From a checkpoint of a small multi-label audio tagger: widths [192, 240, 288], batches of 64.
Rows from block 2 of a small multi-label audio tagger, named by matrix and row number. Rows with one number belong to one channel. Each number is 128 + 24 x the weight over its row's rms, rounded and kept within 0 to 255. All counts start at 0. Numbers have three digits each.
After each channel's rows are labels from the 100 clips, of 14976, where the channel reaches its highest value: "strongest on" is what is common among them. Only what is clearly more common there than usual is listed. The data: synthesised imitations of 52 everyday sounds, one a clip.
# convs1: first pointwise conv (model.blocks.2.convs.1.weight, 192x192x1), inputs 0-191
# convs3: second pointwise conv (model.blocks.2.convs.3.weight, 192x192x1, transposed), outputs 0-191

convs1.57:103121180109081091139140122106149144096194116122134128151135134128122146105115133095164153110144159144195126134069121163135126166079130127128177135129123118132104126116139155084143117104114117114121148161106081135137121153151115158066095138148130159143160157098111154081116131087126116123174142119110105097110199107126137111134089097114108130131089123121130113157113179136124147155138126113128141166115103143111109115125127132107138113100099122143108130084151114144150151109131148147120133141105126126156152075105116098137142157167122127171144113180143121138134115129132113102
convs3.57:145150178090146145116135092187187134147155127164131115106121117131121124162149082144154130149142100106127098137126146169134117135105118123115103107145188154114148128116092108131162132092179102125080073120114117166111107147147155148157135148115148100114133153108112122150147102099174118095149131147154142159148134187121109120143148146130127136162136120124124143133086172143129143144104106148110129095116114145153142146153118110161138119119152118115119116135146141136122149108148165131154159165153127125172127188151123162145127103088097155195118100133161133113171128126118149132
strongest on: siren; signals; meowing

convs1.7:153125115118120144122139118122122098176095119172095138099137147130142142118100108149138127122140129134171148114128120092051152123150141132104127100142167129110104077149101139135163135130128152111154104102166139140170158144139116156122126097108149138103193102152121157124133184106137149153121131171102097148148126154132139152176095092107153094087139121128163122114131104110117151148132064093128134109118125132135127120106159162133088093161146135116095148149152143096134153153156138179102140166116163133118136161091111126140115143157095123133123146145150134106082112174136105138
convs3.7:115109122066148144118134127100139158114164148100106164119161102142121102117118156163177143120165176114107130127117108125131088112085107090115148118157123108129133112135127148156120166132089122129126160049103148122186149119128108118137110175112162132114172163142138075158137068157086150116085161121147116114104128154098153123137137140128118125104167151151123093138127135144125139124146134167126128126148108123160135119110153144098136151089130126135143109138096113112139089106136100119119151154114110120159116106064097141111153098111123114122141170145139141097123102184130139121
strongest on: water drop; nature

convs1.141:125149124126126128135141137151129098137147116171094158103133123111123128119088127152128124157135153116128108161134158148112110126179150140110138119181151107117160127100116177111144112133118106144120125107122146116095179146143124096111167163107152137073119157086122096130120168147095137112141128108167082099155127099169111111160128127114155123096125111155131171102146121167114166124163165133161116131100123174140142144153161069118112133102150143098157138136126130139153136105128073126115110152116096107130124130096107082121099105111176135173139170093114112148088171127166150131
convs3.141:100111164103040129079163110158107142135178129115106106160132155122157154144120167142108128146114158085099117121100090103126137124107123092155112118126132129135099098142136165138106107138143121109122175126158130122105147115102098133098150112110104148128115119087150116106137117097186128169180124109134107137150111126113133109133120127148165156157145094125141120097109120132120149120137099147131078125081103119135146162109167152147171087149126147123175126125110139132137177114115098107112136188131110126118139156116127102104129086129092118114141160121161125164089125128144105094
strongest on: siren; signals; meowing

convs1.112:147139123159104148142098133128137099109119095118155119114111159143102129104116115110124148110130115126146065104142095114121135147084104114104152128147139111132102145120147145110132148114101171120117166105095136100131124083118132131114093139138072066179090108129098086117134129148156133092126150144165125144091151096124098124146120157119162091141152174163149122113123123151148129091139162125131097093153112152130146140081153161094101155119157144109093131170064162150129179138123153107156159106144137127122123117132134108123107094140135114101146096114124125157127134145116105056
convs3.112:139136122152119109178151168126152139145118140119139123114154078150123171121119177116145151127136137097106092131126092124136143084177173116103124134098128100130107117133113131145153142103110108123137121146117125129116123131155146131112182136150087106127116200147107116130138149110094128104164118158143159136187133112176154131152085091129125140132115092142118103109179115116131136150159105101126118084102163134104132144140109089100116169117100143168154086150108131118103132119120149145162133129171101146177111101105067144120138145164083111114148131138104127149179131119113128135
strongest on: mains hum; water drop

convs1.148:135101115130136083133144103130146123144116153131170166146123111100121130143147103086186140121088140143163144127129130131086117110197087115168134123111143173142139116110126114094104122126131111128154121156130102138143158171120156108155120194148109182097150094158149136131109100119116148108133114136097132074102150124112122130135130095114143136146091130159100105166135123096109115106136100123100142160130125160098136131112126126201119168139137124139094125147099112148119120081107118132125154144160091143133112111125115125143119133080066104097115119082129143130111065106114141139
convs3.148:158182144091094098152172149174135131139124104154130188109129142146123113121152141130124153147139126113129141115142144124166104114132079098103118123130138116110125169137076126140114123130154151146137124142153100133144113166159134084158162085115160127149090153149134101110113125149126124136131135119141115142160116141133178128134142152148139117122177102128078118170162108148137141121116129152111097140130134129127106124080119164131125122120125158116185162145101148134124113149182178139133079124120129126092077111075111112090121093133172095113149147155155140121114131162077163143
strongest on: clipping; text has "clipped"; coin spinning

convs1.31:092115151132157185121126144105116115121104114134094085142140164121081179140110160080125129129091157116095140136125111130108127136075118130150110117149142106139115135128130124127108102138102123117117109101134096119157163101182114134114173148111170109167152170128138196104123194177149130114113162147121136127111128099104108137135142134146100139102160122124192137065102126140134161100125093130127124115150073151094129138135131156124138123123155157140120148108107129163061119183129136129125141119163151137133137131076131119128148123132125099139121122137137100113098136143103114126
convs3.31:135119158101108214109112143132149146095163113086164162113150114129089142157100136132167075121126115126140095144094121132132115120125156102165113144111132107115128163157111154128123132143120112119109144130113155150105128124114149142107151148128129141138125112116151183109144103120125107114163108115083152156110108125140086117146145095111143135137148108154155160102091173181099141142140123121142090173096103144131163129150108095129101126124173103108166132142102170130104069176147128110153131134142090077148109140161115152109110109115135105098108118115123094176123137120144145163
strongest on: people; mains hum; group: signals

convs1.5:125136117141153156160158125146093113155126146142143145109119138129124148120145147133168122115136165113125130198166142118112106136130098136154149122122129111129087130146102149098132178134133137140121144148145088147150124099122112106152121111100158086072116129155124151191165088124123069141131172089097157116141130113170126155115120103127143108130190134096096122138133125123158087094144103156131134127122124116122093130122094133168113127135146101138124161136117117161067159111131144113129132125088151098131096172126155094157153158123148164162135128146099073129121111148135072147
convs3.5:138109160174120152088152095134131117112156110131173123158117136116074122157140148084151116142155152101117130161096105131160114123120133127115191131119116131110121124115164107152106114182089102171127086104137111152159143190094137067125096102128159137161152115121130144125150113129123152129083102095096142146147119133148141142143137112110130092116148113073129162097138095071090152153109104138099120118124112143133151132113132141154097125168127141106133167101113115126135100124119101108132147123168112074126157110125095131122137145150084153158125119130096156130140115150122123082
strongest on: machines and effects; laser zap

convs1.8:068118141120071102172117149139149139122127171154141120130126157133139162109153100105113104095090182108124124088123103160114103132173145094138091109152113140123122137141086115103085118075142113132131145103096143092169115101118152154119118130082139147085126119123143108106083123108130133152134176110114117124048093143152107122169122146098169170099162075133126129112155119121124140140145130161159132150096140117107151137122142100130115158138099100190130144111131117118100123116110107118162114107138141126158123129142140130111128135104078122128170103137121109112125148128126128105
convs3.8:113122148131143102112146114104123149153139131100109085144114092123087151148142129099136168104122132093105172097131132077118090138091150128127155110099143134159147087117152154100139139133122136125160151119115173094158125116098108142178095152126089122135137107114105134135134129141135161176175153118136131146168119105100141164105105080179150122122108073120117177119158139176103115140184121149121171102116128172151157145130130135131090124171132156083104142148112122114115141112099118121127143131157185146143113138130152131139125128121171083098147100114150135124159153138110120111
strongest on: siren; meowing; laser zap

convs1.62:159134112135129109105123139141096082160107148134115129136119117110116139135110100173128133126147129154105144146111098123138144135098094130127168137130132130137156132174158111170136165089145143127182146124121116137118143119099078135139167157101146127158102139133137151109148167145139121147127106086032116155105115137143102127100062127132179152115131121144116155154094063083126101160159109111131107122148164145101113089123141133133122078118086151121163089142155136084153134146126122134153146135161136091105129161117126134137082140142131130156155104114173110110118136136130114111
convs3.62:132117144149130106119127095138128104150117116164154132142095151126129125154123108126138112123125143163125134155144128085085141146127102130135100152123149150109091109050169167125166178149159125095081109127139120151125109121125153139103136137149143113155161166103138106155127118154156128183161107120086135124105147097130142168096091058140137121120128132154119125083083147166133160121141077087121141081142099147130091131111123146125122136130132187178121115125102140142135079139149112140144158121092138143140128111155120136110087176118149158118112097146092148119139126128133120152
strongest on: signals; siren

convs1.25:133136132118143118103116137124129131153139092122075136121132133142157177148111106179107148214101112102127103138138113137110140144123168132105172123158133092148112116191101088143116158174138086092149086138107111100119136138124136141126088114138128148142135128134145091143144183154110132159114152135134148103074154145158122099183112111121120137137150091124137102145205110086109105130133144127144145162137146137140165123115140112121197139117166107136099114116107152143139133152164107131166124132119129086153151134128120124119128123111144102104113153143140135131159136159108089125
convs3.25:120091125156115123101168124143122110161130151120116098093158095108117063130133109102152077152156160129129148139140118121121140151159112141139172122141124110139158116104136121167123123102120140104124147138143101183127112133116111113157117124156168110130108143158148136144160109113122144164084118131105142136129128087147129113164159126108128157130121117139106114167162146151098148153173158115187133128122162135162117113113106149128163139133096154122162099129134125143138116106124118130110111120130169080122150179104112119093159116082134120148127172175142077079172096074099090129
strongest on: signals; siren

convs1.94:159128149157129133167124093159170149106101117167144133117123131120137098119111101136115105110118133143120094114106122171160088135110095129150141159140137106113131130120123057107115123112103144111104131102126149116170133127105169109148161110105127135169113151136154225149159135161159130085135141134124099120111103094143111141129152075116143169169124169101132137099112107125122105113135088108161105093126127145098107105101137124169143161082128123133147146133131120131121131116098105126155120146127140080121112117120093126157088115140109138173127120148111156102177152109166137177
convs3.94:161116149130119111121119162169109109149083160053133127121131157127081145112114098139136124126152121101111104160117148131160118096120145148075119060106134163104136107107123126126129182121138145123121145178153142079123087138121083142062147139123144113118138117138152128146138132106141101123119108160144126135166127180117150148159124124170113139131107142138135105098116151100112144151109146126122140082171153103145092173149172149120121100138144125118143098165128133091168119090135156149089124094117172141120126118163150137123142115139108123156122135115073146128102122121159153109
strongest on: animals; signals; siren

convs1.178:129140163118116093120110100097137110143126089153128107134101077112158129105130112141131135128100138166163129162108175099173108124069147143122119132121109139150100101090159135136121116122105131131120116104096103160166167157151130089121077142137135135119100176132161120124133099172116191101131101114117137094116121088127109136110160086116118115126154134098151140166116113124124152131087136119154131155114124130142120118143153117108117136083174120161129109159107152092141152113152130171108071141126097119120085123151100099170108117101115125120100090155057145108138137147136126122
convs3.178:131139102104108118131096161169119135147142123136150141104105134163104115159094136114133102089097131095170135138132121099120110125110116136096138146131127112098106117139155154113129149135205128175084086115121116164121126074125124131125164148169171112106100132108114120124165077085090134101129126114142164125107133078105132072121161124133080088148098130108163152133128132145166131118120108098123123117148170137152107118158158143155068099145103130100119111143105143120112140128133112122109160120164129094103097116184115129137126120139116112152168135122149166120113149132171161151
strongest on: animals; meowing; howling

convs1.13:155139068118120126103117122106134094108131113164170089112131148080138124111087122121097142172155132132101122105114128117105152114116158113144136138082140117085115115130136137083135173075160123112099125130096116145119174104137162128111123092076140117159150125130127115149152112147139076131160116165114167142071113150115138110136131142150124117155127122116162127126108105116145146155139104112145137179120080095153125135114136141069129114132135130155093145140134127130156101135097119137131134128143150167153130157082163116177206129150117122127097080128161090144145116139116124117
convs3.13:169130154140151164111088136175143111164132120178172151117124118162133114151141129112135133081113092118135097119121100124224139126108114129101113155139111153140122122104085113127106132121148156102100102130115161128194103130145125114053089122171138159118167128134109127116115123121133140116120099125162113152141100088146150135161144103080151137146155101133118120111120124106120117129168138151109142132150163162185129143118111159121117162128114111063076102133125086140142140127139132156153167124163109148110113143127126127131124155129117110093134128157156152104115134136126130145
strongest on: laser zap; phone ringing

convs1.123:150134087149102168135132158097135161106151117159146137162138138129113106098136160157116109103081118149142075096153160138138126150121121123042161088102107145121115140098160099190179124100108115129141104118147097118150148089142141134119103165170124093143143146164135121083111095120123142140112124155139100178081122138105122111129108136118140140125083120127123120093140129122144147066095127135092153137133118124131116153129145179142138167110120104086141124126117133114137155136146123110112115177107128176101134128133120152113127160165129121134114135172148078126125128115142151101
convs3.123:115121120132120156086116160187107113131153040111113161126118117123115176152132153109135120130102137115174108101099119082132134157096090118139178146118150150104131141111121127122103122114132133134124114126118156138102139102102124086129118137148078127064144100148127087141120123100108128149130136091101134114125136121137112109121108155122128132120117113160091132101124186083146154101079123155102151100107115079082110133119120158118138149127127133106110083094128130121108088135160151154120124099124167128109139098104147131114123138125104123141103177164134087164101130178095149126
strongest on: coin spinning

convs1.151:126123132132156143118120130138126185162157116114133139145155136124099132146155143149089146160146139150100113116091063142120107156174093152146138122106133145134166136123120157123105165114091151130084128087158159156166121108098125104139119126171154084154181136139152127139146124100126136124157186123163174117131127157087139140130152106135078132128152134142124166120101112123114104115127150122083149145138159144096104109152160134158127144078146131155130133130124129107148078159149156170122134104144151120129128125084136136067109176133140153115140112148088145087127154093132106133
convs3.151:148119150169128146128116131165129141109095140115120129093118110208111103114119154133156090111097115070111119106137184143135120149109134118117127143105162102154110163114112119136157113165140135166166110127096115125119100146186163137170116146134104141116148142110127141139142127137141074125174150132150142142139133060134158137099171167117131166112138115132147164092123112128108136127099115110131150135143172180166083103133114071092137109138172114140112138168124133152142118157094118111117113147114119098116137112167127127102139139113149157109111070142130124102113134104114146137
strongest on: animals; meowing; siren

convs1.68:138103113099113146169057125137117133179099134115131158144139121172107149115135140098117165134144119131119131107137144156132158130125137132184100142105161168080082154151153097147129123135140117142149097133125129110163117156137111134105098122142054063145113122086105184119131145110145133149104140087112174150121148136134150139119156146116122078089138143163167177135094093131175147156109122104113138120152143124165146145117129143129088102123130112123125094154138114137130134113089121131161109163106097089106126136121141131147141130139098158092125126159094120165118112111106130141
convs3.68:130151097147130159158126116132131160162156151115111136146123081161152123119145143109084143108122090104124123126164177070121130131132123078203152109084107142143134158165095085114134117099102144122124141112113150117148128121124136133137149144119136127134079119097149155161093096137129100193091141123123108112113096123089082118136125132179105107141153150113119155112110127122151134109105151134087127115117106113093088115139151094120140124172130169130166127141123101141148130138136140117142145122141094132129166115061112139127178125115142132098149154148096173132128154164151119151
strongest on: laser zap; machines and effects

convs1.170:095166193072138158147129128156121094137121115131135112141145123159132133139102099112134110116086135154106139115144124092146140117118113116121135089134130124116122088121104116110167148128124128132152160152117145148150131174090181108141160089114108152144129150125135144092115171165144110119076134131150148107138109088137142153139181137140064148156093094124114131120116170126116083097122149139153123089125148097133159126155129141114171097132096106121126148145092121122122130068122141141147160122138145126123119113122170102102084117120203123142149094138137150098150105140094099108
convs3.170:158114109148084200117119148153130124132133124100131130101135104151134136136121086143146138107146056162150088159102112149169080147180132157154140132150141133105133128155136136120130123141135113080122144139134127098149072129089146141091146106095119067120089160143131137144140166147142132101115149119102108103122148145119082126096139094073118111156135120127116153163132147114124102111080138163154108142143134130095133097140105073098118146094138124106081126107168181155146173115104135133131127150109128128159160131133131120100078115118129118122122143114147149147125118155133137132
strongest on: laser zap; siren

convs1.135:086122089115084148115159138129120141159109105132080148118085072126133131100139117142133111130119156140140115123080127126131122052122127083117119104116145149179117141092115104106102159121138130140086116128127158131126098114094138123089123100132134121131129168156119117104133160139127069101135087124113135118126116130143148102152114116177108079124135121139078117147127110173116129145106172132151126114129104153106160159145094171165118128144119090088120093125124103118135103139099169112122126154164115115170144130146107129115113095106161108113125119096123136192094117139162160166
convs3.135:101112153105157133127109112149080121151162147115167094121156149135146128094097154136120148129127160109121098124146126158152107107091140111152145143137136114119087140115111111134123134111100128152093124132125096124108112101124117132124076119146101126139146148100144116132109164100125140127133113128113109110111123105160138133177172171105103157129110160145141135103101089102146082127179168084120125117177145131173157107059106151103153148101142185141142147078120108124124099153111125109110114138152097074128132109141171117101118079146136079139138169129113122100090164139159116128
strongest on: crying baby; laser zap

convs1.87:144110097146141141126109098111138091155158118153126109098124170098118122119101139168174111129148098122142140093132120171110180140113132102109127113104124123151142128174129128105131113160127105160107115145143144151135111126099141093149111094118189120132106169137103105135134115148134111121112154103040126141137138152087150086090136179117085139155143114141129130110116127140106111136148113091138127101127154124121155129122151130124162132156165176095108111135126092123129125166073085126151121130131081123120152151178162180142143116124118128097108119152095078151107097131135157109
convs3.87:136102124116111140165114145132131157166146123138165157104125163127174114135146131148129093128161167102069160134098118107174122109145162121129118152108124157134128116115166086111127146137116116160189151131122133100123173112173131100142124116112151131121130114140126108175123110182090132127117145135184158168103094132127159140136127125149150113174112139151172121182120130106144140115118109135152109149136077135114119187093110066091113148142148092150126136110118152128112178106163111101177079125140129176132129134118109129145127135112151141127159125139104140151124131108114105130
strongest on: animals; signals; meowing

convs1.113:145157164121141182131103141103134133076179096138089079112116118121125139106114134131087163118148121121119136117107151140145168132124120150122110132127118099130144173130137131112141093151113146138109139148142150126126126140115101113114136169125102150117149077106071129125130125183134105122145148078129154135132133138122093161126144129119102090120127093122112101097118176149196123102114152116135138114075145145117046142162146120141133121155132162108112091138105126116097121157136207153125153146135159148109104154122176123144119134151136116098136100097096130128154088150134132143
convs3.113:100151109093138112113107167127091100127131105135079121129114135120163087102124080128070158141135122097114143162120121162121139174107150129106142160109112123132119127139137117104155109113150130114134166076168121133144106110128125153184106069133100115085149128127075161086156092117136150140125109110111117120100110107125113126128117148088097104095129121148122141116119131128089153168101106103149114103063097159153115098110123132132135145141138170122110108087103108131151146123203113163096115103142139137113135097103087110156121119144143107134108096109140130141115096149101143132
strongest on: signals; mains hum

convs1.81:119154186163145134117128134139145141129185151096111135106086168151145090105103165101116069135123159132132117112139136110129098131167099105108161110115108145165127126143174112114160146118141095126102157140110171114143122152188123122130081183112139122118122127118152108151109155124132146140131159104106154120125145153159118118156112140133143142147135119134079117145127122116142103125126120147129122131104162158093146129051132164102166104099152066145062131116107133096109149139150114145106160150099135106171136134095127137081117130110122126124097145144104146138120113132108144088
convs3.81:162173161119153117162125096127127163129074125126127172118120137136142179133145127134148129075129153131116118154132178133098155126138125142084159103108110129148129156141191126140188140144120173163112112125139149144137117145147146138119085157128111160098074123141137131124143181136190129146153128145091142137136073095139145142101105121092127127101134140134122119157129102065127144140069129124159132100114128145107082123124122131129139164140125123143118140136117153100118137161130090121133128097097101142138090122128151134081168152130137150128152085095153156144134123130092128162
strongest on: animals; bird chirping

convs1.157:111123135102133096134116099138131147135147136111136129106113148135132102116171129157125164151148149089162115114108126113080120113127108126126110105102118171154160111136168118164114076100138126145132150118113166134125076112089137162144167099140145094089155158146090121094115076118128122118135105101120117142116165100141161129147131125126188134132113134159125168161112139105119195135093096112169155145086162136167104124137112129192135120082135148107116136169129117147132122122099156113112096116074116156102134149133102143134119084101129079104148115112137152132116123132158094119
convs3.157:120113134077094121109095152102085093097146076085112128146119114146107126118106109108135143138142085124099186146108154153096140100105109121121100106147117156160137143085161153119150120124161132109134172129124139142134152113101125151108110182123160098098122111103170165173141201103113129142119103130116123086146120115154176078109105161105119127138084149149140104115132144144128068130103109141109106178136122119172112130126146099124101138120112158152138147164129107179153087097136137115138113128096130142132116134124097110137120099118097142170131131113112121112150120144134143125
strongest on: doorbell; signals

convs1.24:116140109108098135106126128125151138176121099136138125128137109144132145080182111133122137171119188129192146120095152157077119153121109135112122145146091140139112140163124128140144067134137144141151121113131073153097142129105128166116149156132142087131137145134190105135122098103164161147122091136129095123116134133148108140158169120115155093136124125154127163145122054124107125146127090109173129126128130175123124137139142137140136180116131123148133158146111133120112149120146140107145104120150161166142098127132116102143173102141095096082167097147156119093154102133152090145
convs3.24:127143118161128108132143149144171100132177132128082088149092097110119131182160177115114094159111150117115131119116097126140119153111122130135107105109087173131124114129129101134126144124131123130134109129189135108144157106138113154137101131131150102120112109138130134133151106140126148129211129137089158131130099088144165126142171143142128127107083153091111082151067092103160147165082158110114158107129159144128146128091156118134127162131138162103158134130125109104111120129130124123122118131109146153102067117121134072148118117126104117194126121152142130146167135144102152096
strongest on: machines and effects; laser zap

convs1.71:125116134140117117065103136135145186123122117104079133109124146180110120141100145158118140133098122094107111127144133117126123133109146130096175125173111070146094136097108129121133106138092149123096141136140142137149162170105118120157117127121094111196123130101130113146089158128116103111114159146123119196093117137122143097125159158109090146139146129142170146080150117135120163133120120107149121165160109108099129094113123166139123125123139148126108135137123106120136128144146143191101132114122133145120140073117147139152123128135168161104076182138179096095111088116111141130
convs3.71:126151141151087189136170105120156084155128146130147145142113158139132126129166139136102175168147133107163069104138102119137120121149115124146117136103148114145128138121130138149130142100135154117133098096162112146153167114164150094137163150127123143122107117107117122101119121107118121156138158121089136132152091121086166148092109098140092169166135116105128124104108104117148143135154112106183205121154149119111134136149098078104147133117125068091092174140113152145115106119082145095129131098135135101140124157169163113113140182145123115152112118153121095129126113110123141111
strongest on: animals; bird chirping

convs1.131:166187093149155127143092152164114168138135128144165164118118135127115134120143150151143101137166103145127114150170102100160112136088111091124095120130120169143086133132173134169101113119151126070132154127129116119146157126164146129179108067165143143126114117109130129129091143072151131119103096154140133121153114086127138135138145095110138166129127117125134143110164131107138122126121137139109119076130122147146117104121126143113087108145153146114068112167146140142137146188142137085146110115151130122139119092188133127141127148122139138087113132155146140082110134111187128110
convs3.131:144158125084131097133125123132156107122166136138153114123105107157136138149100108152143193172084104124147130136110183149107182119119177123124136140173133149146123101104159136138089145150128155150068135060160130156140162128125126118142133123145112124149160094141125142138135159122111146100129144121125116134154157149157157080135108156141137166160121139146123205117100123105117145115134123147145145175146138144077152153123104132085144117111136129161143114141133136142140181120108143147110125115134105147116128145157118157176113124136144149109176099142108185113129138117144135087
strongest on: machines and effects; laser zap

convs1.11:130105113117121151180121139140112121112136147112123075127134126136148132177128130117143099147131145153135139148140135126121111134097090105144146164123108137112141132172133078127126143105175141090159120151138147150098138095135122143154126122116122145130135086139132117152198161125098094100089130119138153103135156137144124177158094125132102090098109178144132140160134126129129144126123124161096139148116166214176142128098127150131104142080111179168126117115126136124102122127101162132100176134154145083137142094144109102065120122133127130114131168143098110124068132125156110126
convs3.11:127153140161143138126170116112143120164153148132140134125134127100131130091145155130131178177129124158124081138072172101132146129121117146125138134120118084133129120109129113138132150138172149117101100120074099126175073138092111152122161112150119137167145135105117137081106125116119107066147108126132132151148113129106115136135088133179100093089170124125113150141118164141113153123147122097120145150141100083172134090153133107116100163136117148162166136145136090126134121107139102114113123116124120122157169116124112142135167105133126159181128111177124096131201122157156134121
strongest on: people

convs1.82:151110114143095115128167080160122146125129128132131146102170096081101138108132127069122110182144130087144137132153150165108140136123121168119114148164129125089126124137129133103123134125108119143116114148135112121107107117128095103151171090127114109174117114157125154127096082139122154116122127114156139103135069095120125164118113129125166141134173156136123090146176130096122097074110166157155091132110159147142125100141143169151103121096137140124176146104137121132117116131144131151133090136097111123132102096094095144137051125180137126108153090126079111130100150119120125127
convs3.82:142109154145145121157131126131122136153159154143117072161097146118137163078064149097127142113134144127118115115139133154144078150136138145119139125104133136081083145174158093080154161115125120108150077122146112150124111168104098119177187136115161112132093091094129104131129138114113149138105120155136140119151114144110141136131157143097178136129122152134128091121160125103150109110161157143090148144125093100142133114120131152146107176124155130106142126110166117114133150100157099130142131116111164097084106096114128109127143113104165118121131059163100110117155135126096102159
strongest on: animals; meowing; siren